From a checkpoint of a small self-supervised image encoder.
Model: arch res2net, depths [4, 7, 7], widths [160, 320, 640].
Training: adamw at rate 0.0027, batches of 128.
Data: 295000 training examples, 0.8 epochs.
Rows from block 9 of a small self-supervised image encoder, named by matrix and row number. Each number is 128 + 32 x the weight over its row's rms, rounded and kept within 0 to 255. All counts start at 0. Numbers have three digits each.
After each channel's rows are labels from the 100 images, of 14976, where the channel reaches its highest value: "strongest on" is what is common among them; "patch colour" is the nearest of a few named colours to the mean colour under the peak. Only what is clearly more common there than usual is listed. The data: fractals drawn by 1,000 iterated function systems, in grey. In brackets: how many of the 100.
# c30: last pointwise conv (model.blocks.9.c3.0.weight, 320x320x1x1), inputs 192-255

c30.9:121136111176118123090150197117114107132114108086135130110139121128140071167094122159129066112134110128059161118094096117092128106146074100179161126132134086152129167108118099137096144134142105
strongest on: dark on light (74)
patch colour: black (87)

c30.316:100063156157206145127139145135103117108142138148169153077120104165146143152150126099157035124106085148170137127112105135156110076153125132161172133162103092121176138148094114139129085130112132
strongest on: dark on light (100)
patch colour: white (100)

c30.255:142139096163175122117124206123075071084078136144147130112123107148138111148099127107130075197126080113057155073098103136156161136121099128140151141165149032119147147125106146151137142120116081
strongest on: dense (30)
patch colour: white (57)

c30.65:099113075120122035128151184155147112172093150143121091155108104194178132137108119132140099148137117152125106069106130098146090136110130118113143152135104115078201149132119118124125092095130125
strongest on: dark on light (100)
patch colour: white (100)

c30.160:098103148138111120066179133098100130053077149163166117128139093142132114128080089178124101213109112102164101090099152127123154122123098141132170144161154118114166136113118121143155084112128106
strongest on: dense (49)
patch colour: white (91)

c30.305:117156021134125145190149137143159155176071132155120112140142096185183136120195135124119153094174119125143127158162126080117099059156167092149116132088090160162116107113130092166120200174120115
strongest on: two maps (73); sparse (60)
patch colour: grey (83)

c30.219:137135169182088094104100040145126189159167073130101118117116120080082142103124040113211242078129167103112150137132202137129149121119147102126101113098181081143107150109153165103125133127109174
strongest on: dark on light (100)
patch colour: black (84)

c30.143:113169077097189153228111042066120073139078088106133096128170120136105144087155119188068154084125122116150094156131114161101154105126133135080051103082181170145135076132154120106115172173120178
strongest on: two maps (62); sparse (56)
patch colour: grey (54)

c30.79:130144085110140072076161226125082138126032095168156104130136096097149122203094146131119110141059073166125162127110145128142101115149088134141157165164107050112188158153125117195140142145084104
strongest on: dark on light (100)
patch colour: white (100)

c30.298:172085125106099123086128092121170144151187161071090124190095123119132091113138111124216147080107139090101097121123174102118144137072130115070086089072076148183110125123091101090090137149176116
strongest on: sparse (55)
patch colour: grey (47)

c30.227:125115142124153162210129101110073171113145102099111131129149130096135159125207040107158155135211184172152135168186157128138110176150242114114124057110095166157069057154157104109093156168092181
strongest on: two maps (59)
patch colour: grey (65)

c30.249:154172113143139088148095084079145091156071165102127087131110131105095114117154105158080110144127086138103092083103112172075153116085074137187098111130200148133143157101123197079115114115140113
strongest on: sparse (88); two maps (85)
patch colour: grey (55)

c30.297:121186121137190131255143127117125107159091114128122152150154096132129175107196132156121136114143107111152136160163102172153094076149181085106131112114121161139166135121217101121125126148124193
strongest on: two maps (61); sparse (58)
patch colour: grey (48)

c30.2:120177076151098137135149154161121100087091120124154132131100145111096143135063174139117085125080123092101151109116141119177170111110114105149167154160137073135192145183147095173105123115147168
strongest on: dark on light (100)
patch colour: white (100)

c30.112:131183102132128112220105046127097128248075126108108134153164093129126131094125133148115242075130122091083090159118192141114101092108130150103090067078103121120091039103174085113097096157112130
strongest on: sparse (100); two maps (98)
patch colour: grey (74)

c30.187:141086149082076140080153132127145101140158142149146134150153088160188141168135138140133067147142129102091151084075129077140125194123139156110132117107100119146079118127083074145099073064162118
strongest on: dense (42)
patch colour: grey (48)

c30.277:134130128099146140183097146111110111127165090116098118115113141076107206138132098129158066106199165140133112175216138100151142135159160035109130107090130132152115144124095123127111190143143120
strongest on: two maps (53); sparse (53)
patch colour: grey (61)

c30.40:192144141115081143082161113146159092077128144136084147205152160173103112121103119159087097097108148094104106125128104130124169101121132150096108126111123131089098099107127113097104122149181096
strongest on: five maps (50)
patch colour: white (100)

c30.68:128144108084183127198121114149123040160061119122144080130086126075069168074154095066138140126177163127175097171196159186086122084093187102098066113088097131121133139102121089063170114136124118
strongest on: two maps (78); sparse (73)
patch colour: black (95)

c30.195:164134156132097103071092092129122147149150131108037112142128151075083099103073134106207224082113163118118125165106135089147140125122101132070075106130145125113096086116112059073127108129118118
strongest on: sparse (62)
patch colour: grey (57)

c30.66:116188066127122108206101066070163100142077130102098084136157122095091131104141117160065165110114104121158051154077158200111132074101147127141095143141179185145156118111175148116132097147130162
strongest on: sparse (92); two maps (78)
patch colour: grey (78)

c30.38:065090074143158104151093118114070092112073106103099115122105109137098091145085150154129078148101082124095096149097133115182105068154149045077169133153068104135179158169117088109174117138079109
strongest on: dark on light (100)
patch colour: white (100)

c30.185:110104102163104057100109100128123152072128119121131127122124151122088076187079123129159110104074118069081161073101114101163123101191126087149138151094081047147143141128145141075098105095101128
strongest on: dark on light (100)
patch colour: black (87)

c30.246:148125151121143135181132119156104110143153140109086109122145121123119172098217108141147176099203127113110121179213115116124080100132228142074113115099107144196113072170159068127071208139123163
strongest on: two maps (66); sparse (61)
patch colour: grey (55)

c30.234:128119106088110183191140157168102102118132125213174140105122119140145121144166176124144071085091107178123106052127117116149134175145132152118116132114144141162103089148144126136135072086146104
strongest on: dark on light (100)
patch colour: white (100)

c30.240:085055075167157142113121137122109075080125152167122153143146101179155188097103183100144071178164130141164147125108117085129062129104089107154136158106091147139149135156157117187132116123147121
strongest on: dark on light (100); sparse (54)
patch colour: white (100)

c30.226:137125097087095128125127114111083089157176080067113060073143093109099137137083115133189147091150143132118101128148157115097138125042167113111090166143124133170137102115135129071101095154124125
strongest on: sparse (96); two maps (88)
patch colour: black (94)

c30.43:111059122100136122146142095158111088084096144117145142120124114112189145106132116053148078169139114149117115107163119079167138158110180125065141122114027103136097099120082108150101120124114153
strongest on: dark on light (100)
patch colour: white (100)

c30.16:097107107090077126070144172166107058121129127130190161170113148176152074131084154070124111131127063140086155117072127132136099133129101144096149170062129085105136132142113098149108138187137072
strongest on: dark on light (100)
patch colour: white (100)

c30.130:133134126080126105065172151175150101093156150103102154155120136179165097165111078115118101191128120121081132089075129104167097119138122152125152131145093101167123170167100133100147134153114063
strongest on: dark on light (100); dense (31)
patch colour: white (100)

c30.109:145128118129105101086104072093170199160111122119051076124108099077090134089108103140131151086144090085093144116110166130103109110122116113075120110069135125143068159126135136128117158138134081
strongest on: three maps (52)
patch colour: white (89)

c30.319:117155090109122107154140107097089064139139112075132078115167041088090141079182117159056164138141102147117112168105110150079108080074177127189069111142205159134144160078160176144127123173111118
strongest on: sparse (75); two maps (70)
patch colour: grey (61)

c30.5:077164130120082073103154131109154246152105107123127117138118140094090119090137093141097158141074110123084183138071123162107127110134083152172097127190147135114133137131173116098114100142122117
strongest on: dark on light (100)
patch colour: grey (76)